A small encoder-decoder image transcriber, trained from scratch.
Model: encoder arch mobilenet_v1, encoder activation relu, decoder width 128, decoder norm rmsnorm, decoder activation swiglu.
Training: adamw at rate 0.0025, batches of 256.
Data: 48750 training examples, 68.3 epochs.
Rows from block 6 of the image encoder of a small encoder-decoder image transcriber, named by matrix and row number. Each number is 128 + 24 x the weight over its row's rms, rounded and kept within 0 to 255. All counts start at 0.
After each channel's rows are labels from the 100 images, of 14848, where the channel reaches its highest value: "responds to" is what is common among them; "lies over" is the class under the peak. Only what is clearly more common there than usual is listed. The data: seven-segment displays showing three digits. In brackets: how many of the 100.
# conv: pointwise conv (encoder.blocks.6.conv.weight, 176x176x1x1), inputs 88-175

conv.162 [107 135 128 131 112  96  94 122 116 102 151  76 137 139 132 115  85 101 139 107  86 113 106 130 145 164 103 103  96 124 137  94  76 109 147 120 118 109 141 108 162  91 109 127 124 147 128 116 115 143 115 107 102 146 104 124 110 130 152 107  65  99 110  96 132 134  94 122 125 123 155 135 151 128 139 139 112 127 132 137 125 135 131 125 131 109 107 155]
responds to: the digit 2 (100); decimal point (98); third digit: 2 (61); second digit: 2 (50)
lies over: screen (99)

conv.54 [116 140 123 126 138  71 104 130  88 128 107  83 190 140 109 132 126 142  68 105 130 111 160 139  79 123 115 111 116 127 149 139 129 111 165 104  99 106 134 127 134  97 133  96 147 125 107 129 140 141 113  89 120 126 141 127  81 100 111 136 131 132 132 128 134  98 106 110 158 116 129 106 119 170 134 115 129  85 110  93 155 120 138 117 117  94  79 120]
responds to: the digit 2 (96); third digit: 2 (89)
lies over: screen (79)

conv.48 [143 137 114 127  85 128 137 157 101 110 142  86 149 125 112  96 124 144  93  92  89 101  96 118  77  84 138  89  80 148 112 112 139 135 123 116 119 131 121 100 181 113 165  98 111 118 113 116 123 148  92 112 104 120 139 181 101  98 166  86 167 106 136 124 122 136 152 118 136 114 156 102 122 148 137 166 109 136 110 130 133  95 149  98 109 107 123 138]
responds to: the digit 0 (99); first digit: 0 (78); third digit: 0 (30); second digit: 9 (26)
lies over: screen (99)

conv.14 [ 92 152 108 118  90  94 121 117  95 142  99 219 155 108 107  87 114 139  92 110 158 128 135 128 109  87 108 103 166 110 118 113  82 119 131 121 131 153 119 147  81 127  91 106 155 134 146 150 147  96 129 106 104 145 136 105 121 131 159 143 142 104 106  65 126 127 122 152 107 145 100  74 151 122 128 118 143 157 116  80 131 131 156 114  98 125 119 130]
responds to: the digit 5 (100); third digit: 5 (54); first digit: 5 (49)
lies over: screen (98)

conv.62 [ 90 105 153 140 127 144 123 154 123 136 123 172 114 137  86 117 146  93 124 146 114 122 121 134 123 103  96 125 109 115 104 110 130  88  98 116 134 123 144 110 119 153 155  89  83 130 105 132  78  91 103 135 143 147  92 107 107 129 155 113  77 122 109 116 131 117 112 108 156  95 104 102 106 125 126 104 103 124 171 134 121  92 152 120 116 136 138  80]
responds to: the digit 3 (69); first digit: 3 (44)
lies over: surround (95)

conv.26 [134 120 107 134 162  74 155 140  69 123 115 112 164 107 107 100 174 114  65 147 111 109 170 167  93 129 151 104 126 134 105 160 130 158 181 127 149 121  90 142 119 105 134 132 144  87 119  83 101  94 122 114 114 120 119 115 107 126  96  95 157 141 125 140 140 123 114 104 109 100 132 103 138 116  94 121 130 129 109 104 159  85 114  87 125 126 128 130]
responds to: the digit 4 (100); first digit: 4 (66); second digit: 4 (46); third digit: 4 (30)
lies over: screen (89)

conv.4 [147 127 124 129 126 152 103  91 122  89 106  90  81 141 157 153  69 114 183 112 133 125 110 148 151 138 154 165  91 133 122 102 141 121  73 133  93 148 122 120 106  89 169 145 118 123 121 113 136 116 110 152 130 111 129 126 104  87 126 161 159 172 133 157 175 148 136 125 120 104 108 138  78 132 119  92 110 131 134 160 115 143 158 135 116 163 131  86]
responds to: the digit 8 (100); first digit: 8 (83); second digit: 3 (32)
lies over: screen (91)

conv.164 [135 126 109 138 118  93 127 125 106 161 117 181 152  88 139  93  80 118 104  91 125 106 152 123 121 132 122  92  96 143 114 130 127 151 142 119 144 150 132 130 123 109 111 140 139 115 158 120 138 111  74 102 161 144 146 135 151 153 150 112 143 118  60  98 127 117 126 170 107 114 128 150 138 123 158 150 145 156 111  77 127 107 156  94 160 140 100 145]
responds to: the digit 3 (100); decimal point (98); third digit: 3 (71); second digit: 3 (31)
lies over: screen (92)

conv.85 [123 139 137 146 104 197 136 151 125 119 165 107  51 103 100 139 127 118 152 129 121 111  98 187 139 136 131 148 110 123 120 147 171 127  95 121 100 139 150 132 171 129 136  92 140 116 167 124 115  85 160 127 163 118 139 113 123 127 143 172 126  91 107 117 147 139 163 148  86 117 158 124 153  86 155 118 150 138 116 123 108 151 147 172 143 102 109 128]
responds to: the digit 8 (96); decimal point (83); third digit: 8 (61); first digit: 8 (29)
lies over: screen (67)

conv.32 [158 133 126 131 121 118 112 124 139 118 157 150 108 119 153 121 103 137 143 105 105 121 156 134 139 138 146 131  99 134 114 153 134 166 147 121 108 152 150 177 143  83 111 114 131  99 153 172  97  95 143 113 113 107 140 146 155 100  91  81 143 132 174 149 130 106  75  85 122 151 157 100 145 136 103 114 121 102  99 112 120 119 105 123 124 105 124 112]
responds to: the digit 6 (100); third digit: 6 (86); second digit: 6 (25)
lies over: screen (74)

conv.122 [130 122 136 124 115  83 127 134  92 155 150 142 133 104 111  78  58 126  96  75 111 115 145 114 107 112 145 118  87 126 134 137 148 114 142 122 155 155 124 124 117 132 116 140 150 113 124 127 121 121  99  89 140 114 125 125 144 148 138  95 116  94 100  89 136 136 118 139 102 111 126 144 138 135 131 130 118 144 128  86 122 118 147 106 148 148 126 138]
responds to: the digit 3 (100); third digit: 3 (60); second digit: 3 (52)
lies over: screen (83)

conv.66 [132 150  87 126 128 130 127  95 126 114 137 114 172 115 100 142 137 160 101 121 168 128 152 102 108 104 130 157 138 123 115 103  96 112 159 122 147 160 104 147 172 125 108 124 104 132 163 110 103 130 160  90  91 127 160  96 122 132 169 149 154  70  99 110 132 106 146 111  95 133 159 171 132 142 129 133 120 129  93 115 115 105 152 131 160 165 132 150]
responds to: the digit 5 (100); decimal point (100); third digit: 5 (75); second digit: 5 (34)
lies over: screen (96)

conv.52 [122 161 110 140 153 106 113 108 102 150 163 153 133 128 143 131 127 116  98 137  66 114  90 116 115 103 129 149 138 147 101 140 147 121 196 137 178 117 118 117 121 129 129 137 162 136 126 102 147 119 126 110 133 145 126 123  90 157 158 145 127 108 112 113 105 122 138 161 111 105 124 159 114 109 146 104 113 156 160 136  80 160 124  88 155 116 136 151]
responds to: the digit 3 (100); decimal point (100); third digit: 3 (65); second digit: 3 (39)
lies over: screen (93)

conv.20 [137 111 126 124 118 146 109 106 155 121 115  84 135 124 138 144 139 143 104 152 167 105 129 131 111 138 123 100 148 118 109 149  54 147 121 121 139 124 153 162 131 123 120 139 121  62 127  88 115 138 141 141  27 144 122 132 104  99 141 146 142 128 120 128 114 126 143 124 123 116 149 119 111 160 121 119 132 135 113 104 130  98 142 128 136 132 111 104]
responds to: the digit 2 (75); second digit: 2 (46); blue glow (36)
lies over: screen (97)

conv.80 [117 147 127 123 142 100 118 142 105 161 112 147 151  99 125 140 223 114 124 209 119 134 120 121 135 155 124 130 178 161 174 146 137 147 175 124 137 147 112 133 167 133 123 138 158 135 112 156 138  87 165 118 151 166  99 109 146 139 118 123 115 138 132 141 162 126 124 127 137 175 156 104 179 116 118 113 148 164 131 131 128 120 106 149 145 125 115 128]
responds to: the digit 9 (100); decimal point (91); third digit: 9 (61); second digit: 9 (52)
lies over: screen (92)

conv.161 [158 122 125 129  91 130 119 120 116 140 114 100 120  91 144  71 146 123 120 157 138 116 129 129 133 124 149 116 158 150 171 113 143 138 142 145 124 149 133 136 137 131 157 126 157  73 150 128 102 111 126 128  98  96 157 127 127 102 148  84 181 134 147 150 127 108 139 142 116 128 152 131 122 130 152 100 151 136  67 119 128 107 178 108 115  92 172  93]
responds to: the digit 0 (100); decimal point (100); third digit: 0 (66); second digit: 0 (54)
lies over: screen (97)

conv.168 [123 151 123 115 117 100 132 145 136 188 144 117 167 199 113 130  42 134 135  91 159 129 143 130 124 143 140 103 125 131 101 137 134 128 143  98 111  82 154 139 139  89 100 113  90  94 134 122 132 138 111 121 135 140 140 167 110 126 131  94  88 113 134 123 107 131  82 150 131 109 144 146 135 126 162 164 138 116 124  94 156 126 110  87 132 125  97 187]
responds to: the digit 5 (100); third digit: 5 (63); second digit: 5 (40)
lies over: screen (98)

conv.175 [103 108 140 130 107  89 140 133 105 115 111 157 146 129 117 115 120 120 111 126 106 124 124 159 112 125 114 106  64  99 107 130 188 129 137 130 162 150 107  80  99 101 128 156 146 107 130 121 121 122 128 106 177 155 132  88 125 159 112 127 116  98 101  54  83  97 140 108 116 126 102 162 120 119  92 127 139 146 112  89 130 132  45 125 105 139 155 144]
responds to: the digit 4 (100); first digit: 4 (82); the digit 8 (55); second digit: 8 (40)
lies over: screen (83)

conv.88 [149 117 145 124  92  69 126 105  80 113 109  84 154  86  95 157 146 101  96  65  69 129 138 151  80 150 123  99  97 125 141 116 159 127 148 130 141 117 115  85 144 137 171 143 124 136  89  95 126 137 134 104 142 103 113  93 139 118 109 165 150  89 152 150  99 137 135 124  84 113 137 125 121  84 167 136 131 128 153 131 118 131 140 109 126 128 133 117]
responds to: the digit 8 (100); decimal point (89); third digit: 8 (74); second digit: 8 (60)
lies over: screen (90)

conv.96 [ 97 148 108 141  88  86 142 111 114 112 152 146 130 145 128 109 141 160  63 140 142 129 122 128  73 140 115  96 160 117 124 117 162 120 122 133 138 153 133 120  98 125 152 115 126 149  75 118 140 133 132  54 156 104 129 111 108 122 122 113 115 117 185  72 116 119 101 103 128 135 123 113 117 100 106 102  97 125 162 121 105  87  81 110 121 134 164  98]
responds to: the digit 7 (100); first digit: 7 (58); second digit: 7 (44); third digit: 7 (33)
lies over: screen (95)

conv.129 [ 94 120 100 133 108 117 141  96 101 125 121  85 102 105 113 115  96 142 162 106  54 120 103 116 160 109 113 114  81 136  88 113 111  94 118 121 114 129 101 117 105  90 113 102 114 116 141 133 142 156 144  96 107 158 142 138 137 115 149 106 103 122  99 100 128  97 123  94 138 117 146 147 153 102 139 136 109 124 120 153 105 147 143 116 122  93 100 116]
responds to: the digit 2 (100); decimal point (100); second digit: 2 (59); third digit: 2 (55)
lies over: screen (67)

conv.113 [139 108 118 119 120 141 106  98 191 112 147 144   0 110 128 105 131  97 184 132 128  79  94 140 154 122 152 131 127 113 131 129 125 143  75 120 113 142 197 129 112 145 137 124 134 132 166 109  93 138 125  88 130 114 108 141 125 109 143 126 116 108 151 131 142 114 126 147 139 106 125 130 115 116 129 118 154 134 109 120 116 107 106 134 118 105 137 103]
responds to: the digit 7 (92); decimal point (90); second digit: 7 (86); first digit: 6 (31)
lies over: screen (81)

conv.125 [ 89 117 132 125 103 111 132 131 118 137  84 215 137 106 107 119 152 133  90 156 123 135 117 118 111 115 135  86 150 150 138  96 161 147 126 136 161 114  99 102  91 130 156  67 133 124 128 159 145 102 141 118 179 136 114 125 157 167 154  98  80 131 121 130 136 120 113 148 111 145 114 109 144 106 173 108 104 131 144  98 109 160 143 103 147 110 112 115]
responds to: the digit 9 (100); decimal point (100); second digit: 9 (69); third digit: 9 (31)
lies over: screen (67)

conv.159 [160 105 119 125 117  82 128  88  51  93 117  80 121 116 117 135 141 129  66 106  87 117  76 127  90 112 113 148  68 119 120 107 133 134 106 150 145 134 104 131 135 111 128 118 118 113 116 134 155 137 151  85 125 137 116 102 157 119 117 132 137 103 134 129 117 143 138 100 102 115 115 160 131  90 115 112 147 154 126 114  66 126 103 111 113 127 139  92]
responds to: decimal point (100); the digit 6 (87); third digit: 6 (54); second digit: 6 (47)
lies over: screen (91)

conv.100 [126 132 100 117  80 148 156 105  83 128 128 148 118  96 131 108 127 147 107 165 146  98 154 160 103 112 134 154 152 129 119 120 119 147 173 134 151 102 123 112 127 191 118 134 108 129 112 150 171  94 149 158 107  77 129 125 128 144 135  84 156  93 105 105 138  81 155 154 119 190 147 148 137 150 122 138 134 148 118 114 120 123 148 140 125 143  92 129]
responds to: the digit 9 (97); third digit: 9 (63); second digit: 9 (55); first digit: 9 (35)
lies over: screen (69)

conv.42 [113 121 127 125 110  92 110 121 102 131  91 186 134 103  90  96 115 124  86  97 127 134 147 127  91 123  98 126 129 102 148 134 108 123 133 144 132 156 115 129 114  75  88 107 180 109 136 138 143  96 132  83 101 146 132 102 136 137 128 148 154 100  81  78 103 101 110 135 117 135 128  89 142 111 129 123 143 116  72  67 150 114 135 130 112 106 126 144]
responds to: the digit 5 (100); first digit: 5 (51); third digit: 5 (49)
lies over: screen (98)

conv.167 [ 85 133 155 138 130 154 107 119 160 131 164 142 140 137 118 158  70 145 149 113 128 112 126 155 135 150 168 133 109 155 157 147 129 126 121  75 139 127 166  82 149 131  95 156 168 102  97 182 155 132 129 149 131 146 118 129 146 110  91 149 101 105 141 128 158 131 127 160 114 136 140 157 142 121 132 118 133 145 149 164 114 139 127 143 144 154  86 139]
responds to: the digit 7 (100); third digit: 7 (97)
lies over: screen (82)

conv.155 [ 91 130 145 128 108 115 133 123 102 113 157 115 154 156 112 132 106 144 121  95  99 124 117 132 121 110 171 122 105 112 144 149 136 123 113 118 106 126 163  90 112  78 116 160 120  94 149 166 130 151 142 140 134 131 119 144 144 112 145 149 117 119 130 118 101 149  85  98 172 176 146 152 141 158 146 151 142 100 149 178 159 121 136 108 121 117 123 150]
responds to: the digit 2 (100); decimal point (99); third digit: 2 (73); second digit: 2 (36)
lies over: screen (90)

conv.172 [134 136 140 119 140  65 111 155 114 102 114 109 165 144 126 137 138  99  65 118 142 101 158 141  68 146 113 112 126 113 111 105 120 145 205 128 129 121 120 127 117 129 134 147 108 114  84 106 116 134 100  68 112 106 141 114  86 128 120 133 148 125 124 143 113 154  91 112 140 108 130  93 130 152 160 151 127  57 137  98 173 119 138  74 132  98 119 127]
responds to: the digit 0 (67); third digit: 0 (46); third digit: 6 (42)
lies over: screen (96)

conv.132 [115 159 120 122 114 153 192 127 128 156 133 151 108 145 142 128 121 133 138 132 151 124 172 119 155 114 121 114 167 140 135 117 131 139 123 124 140 102 126 179 135 148 100 147 122 122 150 120 114 115  78 129 109 106  84 124 145 148 135 123 111 183 125 141 145 118 165 126 127 127 164 131 134 133 129  79 125 137  39 115 123 127 152 125 116 125 124 141]
responds to: the digit 5 (100); third digit: 5 (76)
lies over: screen (95)

conv.78 [147 160 142 142 165  47 108 155  84 142 106 123 195 152 124 101 117 119 125 118 166 125 145 185 120  76 113 136 150 165 150 154 121 143 166  99 121 133 142 145 125  92 144 138 142 104 115 105 153 138 109  82  85 129 171 146  96 109 108  91 152 141 104 129 159 106  77 124 137 125 162  93 142 157 115 124 156 123 116 135 144 117 112 132 129  89 122 147]
responds to: the digit 5 (99); third digit: 5 (82)
lies over: screen (98)

conv.39 [ 99 128 134 138 144 113 137 124 113 137 131 112 149 114 125 166 171 131 101 145  81 141  96 133 122 144 132  89 135 139 131 125 131 109 163 133 170  86 140  86 151 117 135 129 134 156  86 122 145 124 124 120 154 163 112 154 100 153 122 159 103 148  95 122 104 129 105 178 133 120 109  93 125 124 127 132 118 126 146 121 138 127 138 101 188 142 110 150]
responds to: the digit 8 (100); decimal point (94); third digit: 8 (65); second digit: 8 (47)
lies over: screen (89)

conv.12 [119 163 115 122 107  83 120 177 106 115 140 107 132 109 122 150 128 136  65  75  65 101 160 169  96 134  61 101 115  90 106 122 137 127 152 130 154 112 120  88 124 116 163 155 114 143 133 104 184 118 127 147 152 144  91 128 109 161 109 159 112 172 144 151 105  91 126 143 148 130 109 117 111 147 130 113  92 126 194 100 136 115 140 119 153 140 108 115]
responds to: the digit 8 (100); decimal point (76); second digit: 8 (59); third digit: 8 (40)
lies over: screen (92)

conv.35 [103 122 135 127 129  80  88 127 127 134 129 154 122 134 130 133  47 122  85 129 139 124 116 127 100 158 151 114 123 111 111 139 117 135 156 133 140 131 107 108  87 108 128 143 159 106 155 134 121 124 128 105 107 114 121  94 119 108 133 159 123  82 152 127 121  93  91 127 131 140 139 135 118  91  86 111 145 157 107  94 114 117  62 109  89 100 137 129]
responds to: the digit 1 (100); second digit: 1 (94); third digit: 1 (30); third digit: 3 (26)
lies over: screen (64)

conv.165 [188 116 129 116 109 122 162 131 122  86 131  39 115  89 155 161 154 140 130  88 110 126 131 126 138 174 125 118  54 103 106 127 161 133 120 132 136 134 149 148 138 127 137 134 117 115 136 129 124 108 149 127 136 103 155 122 166 118 127 149 182 144 124 174 107 118 113 108  84  93 139 134 132 132 117 138 144 119 122 125 133 128 147 120 126 124 113  98]
responds to: the digit 6 (98); third digit: 6 (67); second digit: 6 (44); first digit: 6 (32)
lies over: screen (90)

conv.157 [116 146 145 110 117  71 101 158  65 135 127 141 192 126 110 127 116 133  98 112 135 129 142 172  90 117 136  70 103  91  90 116 149 132 143 101  93 171 111 114 118 103 151 129 119  86  71 117 129 104 113 125 154 120 118 106  84 105 133 108 121  91 120 115 118 143 141 116 136  59 111 102  96  96 136 147 119 111 161 100 121 127 133 113 108 145 149 164]
responds to: the digit 3 (100); third digit: 3 (94)
lies over: screen (95)

conv.170 [102 139 118 139 144  64  82 116 110 164 118 146 157 128 131 116 137 128  78 149 128 124 150 115 115 108 113  61 139 117 126 122 124 138 148 144 171 108 109 144 115  89 127 134 123 135 121  81 162 121  75 101 152 118 130 130  72 159 159 122 112 135  92 124 137 109 107 141 115  92  99  72 103 121 164 121 125 134 116 118 133 129 146  67 133 103 132 147]
responds to: the digit 5 (100); first digit: 5 (60); third digit: 5 (47); second digit: 4 (31)
lies over: screen (96)

conv.115 [131 134 133 133  97 132 157 158 140 131 118 133 134 131  85 100  99 165 145  92 117 150 111 181 153 131 130 122  79  89 106 147  96 117 123 124 120 130 130 119 103 143 102 153 133 121 139 126 107 116 160  98 119 151 152 126  86 118 184 112 152  99 106  99  92 158 152 161 160  86 140 141 117 108 163 150 126 124 113 148 118 101 170 137 123 148 153 155]
responds to: the digit 2 (100); decimal point (91); third digit: 2 (75); second digit: 2 (37)
lies over: screen (88)

conv.34 [136 146 138 121 135 152 122 130 161 121 123 169  64 135 129 127 137 139 131 130 126 151 156 150 149 131 147 194 140 131 209 108 138 160  76 126  69 114 109 121 116  83 129 173 116 140 140 139 139 120 107 180 130  79 127 127 137 110 144 145 143 129 147 116 125 188 125 132 138 138 124 160 145 116 141 134 139 101 143 160 136 134 114 180 132 128  99 144]
responds to: the digit 3 (54); third digit: 3 (49)
lies over: screen (87)

conv.49 [167 129  95 105  90  81 104  95 100 144 140 134 141  84 126 130 106 116  85  78 100 137 125 137  97 102 136 128  95 137 155  99 175 107 124 150 146 144 137  98 129 117 140 137 127 111 121  98 133  98 116 125 129  99 151 110 114 130 118 143 155  98 109 123 133 122 121 169  96 110 112 168 147 122 145 115 120 150 145  88 106 145 137 103 147 138 131 141]
responds to: the digit 3 (100); decimal point (99); third digit: 3 (55); second digit: 3 (49)
lies over: screen (92)

conv.46 [123 106 144 137 142 160 118 105 142 122 128  85  83 135 110 191 146 123 129 114 103 118 103 127 134 161 101 132  78 109 133 120 142 135 117 139 126 136 128 146 167 121 131 145 145 109 117 117 134 134 131  91 153 105  69 120 152 124 117 183  86 174  74 154 122 101 124 151 127  97 128 183 126 146 131 144 129 119 125 119 120  93 108 136 153 127 143 140]
responds to: the digit 8 (100); decimal point (80); third digit: 8 (50); second digit: 8 (45)
lies over: screen (84)

conv.3 [ 62 110 129 124 127 106 100 147  93 134 149 118 153 144 148 143  57 109  85  78 145 124 151 144  64 146 151  91 147 107 124 142  91 114 139 113 146 107 115 119 126 138 104 125 153 145  89 100 108 146 119 110  80 148 129 142 124 123 142 120  75 118  93  93 122 140 155 153 101 142  84 159 118 105 142 130 130 137 147 120 107 153 112 102 133 142 118 117]
responds to: decimal point (95); the digit 3 (56); second digit: 3 (30); second digit: 1 (30)
lies over: screen (71)

conv.147 [118 115 140 146 115 156  96  85 125  91  95 132 110 174 136 119  90 101 163  83 116 127 148  98 136 153 127 125 107  97 103 123 112 161  95 144 141 130 141 166 100 156 108 117 119  96 153 120 140 107 103 122  76  78 101 126  97 118 108  73 129 137 142 145 122 170 112 130 144  85 116 114  96 132  91 121 120 117 144 153 110 114 103 102  82 161 172  92]
responds to: the digit 1 (100); second digit: 1 (100); third digit: 1 (47); first digit: 1 (41)
lies over: screen (75)

conv.44 [140 142 120 129  73  63 120  93  66 124 115 130 133 128 114 133 139 105  76 136 115 133  90  73  73  90 117 104 104 133  79 115 129 111 152 133 103 150 135 144 135 109 122 114 131 130 107 159 117 132 142  92 134 134 140 126 141 130 181 136 120 117 123 137 129 126 112  96  84 141 100 155 143  91 112  89 134 110 105  94  87 140 109  98 148 111 125 113]
responds to: decimal point (100); second digit: 4 (39); third digit: 6 (27); first digit: 3 (26)
lies over: screen (73)

conv.118 [109 137  84 149  90  97 150 131  94 145 153 140 116 134 158 126 134 128  98 159 148 130 120 104  91 137 169 116 158 177 169 162 175 126 110 165 144 147 105  98 134 140 117 159 136 121 138 143 112 130 136 104 143 125 131 165 128 163 162 125 136 139 185 106 102 138 168 117 102 138 117 115 139 112 137 113 141 122 142  93  92 149 123 125 129 138  95 113]
responds to: the digit 7 (100); third digit: 7 (78); first digit: 7 (27); second digit: 6 (26)
lies over: screen (89)

conv.133 [114 158 166 138 107  72  99 125 123  90 122  36 153 139 116 149 147 119 101 104 101 123 128 157 119 125  67 149 132 153 137 122 118 112 145 152 101 107 114 110 140 114 119 141 126 148  84 129 119 137 133  78 108 154  86 107 134 122 120 160  69 148 104 130 158 152  69  91 121 100 119 136 122 154 135 125 131 124 156 130 144 151 133 133 120 108  74 106]
responds to: the digit 8 (83); decimal point (81); third digit: 8 (77)
lies over: screen (90)

conv.28 [142 131 165 130 105  94 151 127  47 151 119 113 135 143 151 153 130  68 104 158 131 124 120  66 103 149 131 110 131 157 109 152 131 148 129 134 120 145 122 142 121 111 128 126 108  85 135 161 163 128 123 100  99  96 134 128 141  96 141 112 142 115 170 148 140 149 109 106 102 145 155 143 136 112 128 128 121 137 100 123 130 123 116 112  92 141 102 101]
responds to: decimal point (100); the digit 6 (74); third digit: 6 (45); second digit: 6 (32)
lies over: screen (63)

conv.24 [130 150 169 133 111 165 148 102 157 109 146 104 101 141 115 157 115 148 147 134 100 172 171 129 111 209  99 151 127 130 184 116 135 158  70 155 144 110 100 147 171 128 151 139 130 120 126 173 156 109 128 131 141 129  93 134 149 131  92 157 110 154 126 179 159 150 134 135 119 141 147 156 139 146 126 139 133 135 135 111 129 157 147 166 115 156 110 116]
responds to: the digit 6 (93); third digit: 6 (78); amber glow (35)
lies over: screen (86)

conv.71 [174 123 178 127 103 118 146 105 116  85 129 118 133 109 133 161  95 124 114  98  92 132 104 116  99 143  82 105 104 150 122 123 141 153 105 134 140 119  72 179  98 120 148 174 115 111 120 136 114 129 111 122 142 104 132 142 157 122  93 156 115 151 141 169 153 163 121  78 117  99 108 129 157 147 106 120 129 118 139 143  98 111 143 132 120 153  79  87]
responds to: the digit 6 (100); third digit: 6 (74); first digit: 6 (29); second digit: 8 (26)
lies over: screen (77)

conv.82 [154 161 124 151 114 141 113 108 176 141 150 111 112 141 140  98 108 133 110 127  87 135 160 125 105 103 145 104 154 157 140 121  72 137 111 118 120 103 147 172 184 112 116 112 105 144 142 134 130 139 120 145  44 114 133 117 115 125 137  99 149 173 124 137 138 101 170 149 146 125 146 100 142 160 140 105 121 135 105 129 139 119 144 137  98 116  63 125]
responds to: the digit 6 (97); second digit: 6 (91); first digit: 8 (29)
lies over: screen (96)

conv.150 [121 145 121 123 138  79 110 126 110 103 103 117 135 128 121 150 141 122 108  69  60  96  97 142 117 140 111 118  82 105 136 101 169 125 137 141 120 141 130  78 130  85 170 120 134 119 130 107 152 134 117  66 177 137  82 108 132 139  78 175 118 137  88 133 118  90 120 111 125  68 128 114 118  94 133 106 128 109 135  96 101 162 110 105 153 120 123 106]
responds to: the digit 8 (100); first digit: 8 (81)
lies over: screen (79)

conv.11 [ 79 143 142 129 136 106 105 127  81 156 126 125 159 125 149  92 167 125  83 176 128 136 125 128  97  98 144 119 148 137 108 124 130 126 153 125 142 144  87  96  93 125 164 113 153 144  85 149 141 130 131  90 131 143 137 172 134 150 120  80 104 135 111 126 123 156 123 158 110 141 120 121 143 124 167 139 119 173 128 100  91 154 165  99 144 145 104 128]
responds to: the digit 9 (99); third digit: 9 (77); second digit: 9 (27); first digit: 9 (27)
lies over: screen (96)

conv.16 [139 114 102 132 108 162 118 131 143 144 104 141  66 143 134  79  93 157 157  87 108 161 133 100 149 100 142 149 135 122 139 108 113 108  65 146 171 130 137 134 119 132  57 108 125 118 132 111 133 158 151 149  80 148 120 160 155  93 144 105 169 139  94  98 131 144 129 145 108 113 151 145 106 153 148 119 113 109 108 143 106 123 148 119 148 162 123 115]
responds to: decimal point (86); third digit: 2 (26)
lies over: screen (89)

conv.146 [115 101 106 121 135 157 168 105 114 151 172 114 163 116 122 110 116 174 114 145 121 163 187 138 119 142 128 150 181 126 133 124  92 173 144 137 146 156 129 145 110 151 104 149 152 121 139 118 149 111 141 138  69 129 116 136 111  92 115 111 122 159 108  95 146 108 147 140  97 127 146 117 118 165 106 113 139 178 119  90 166 116 125 147 106 131  99 177]
responds to: the digit 5 (100); third digit: 5 (62); second digit: 5 (29)
lies over: screen (97)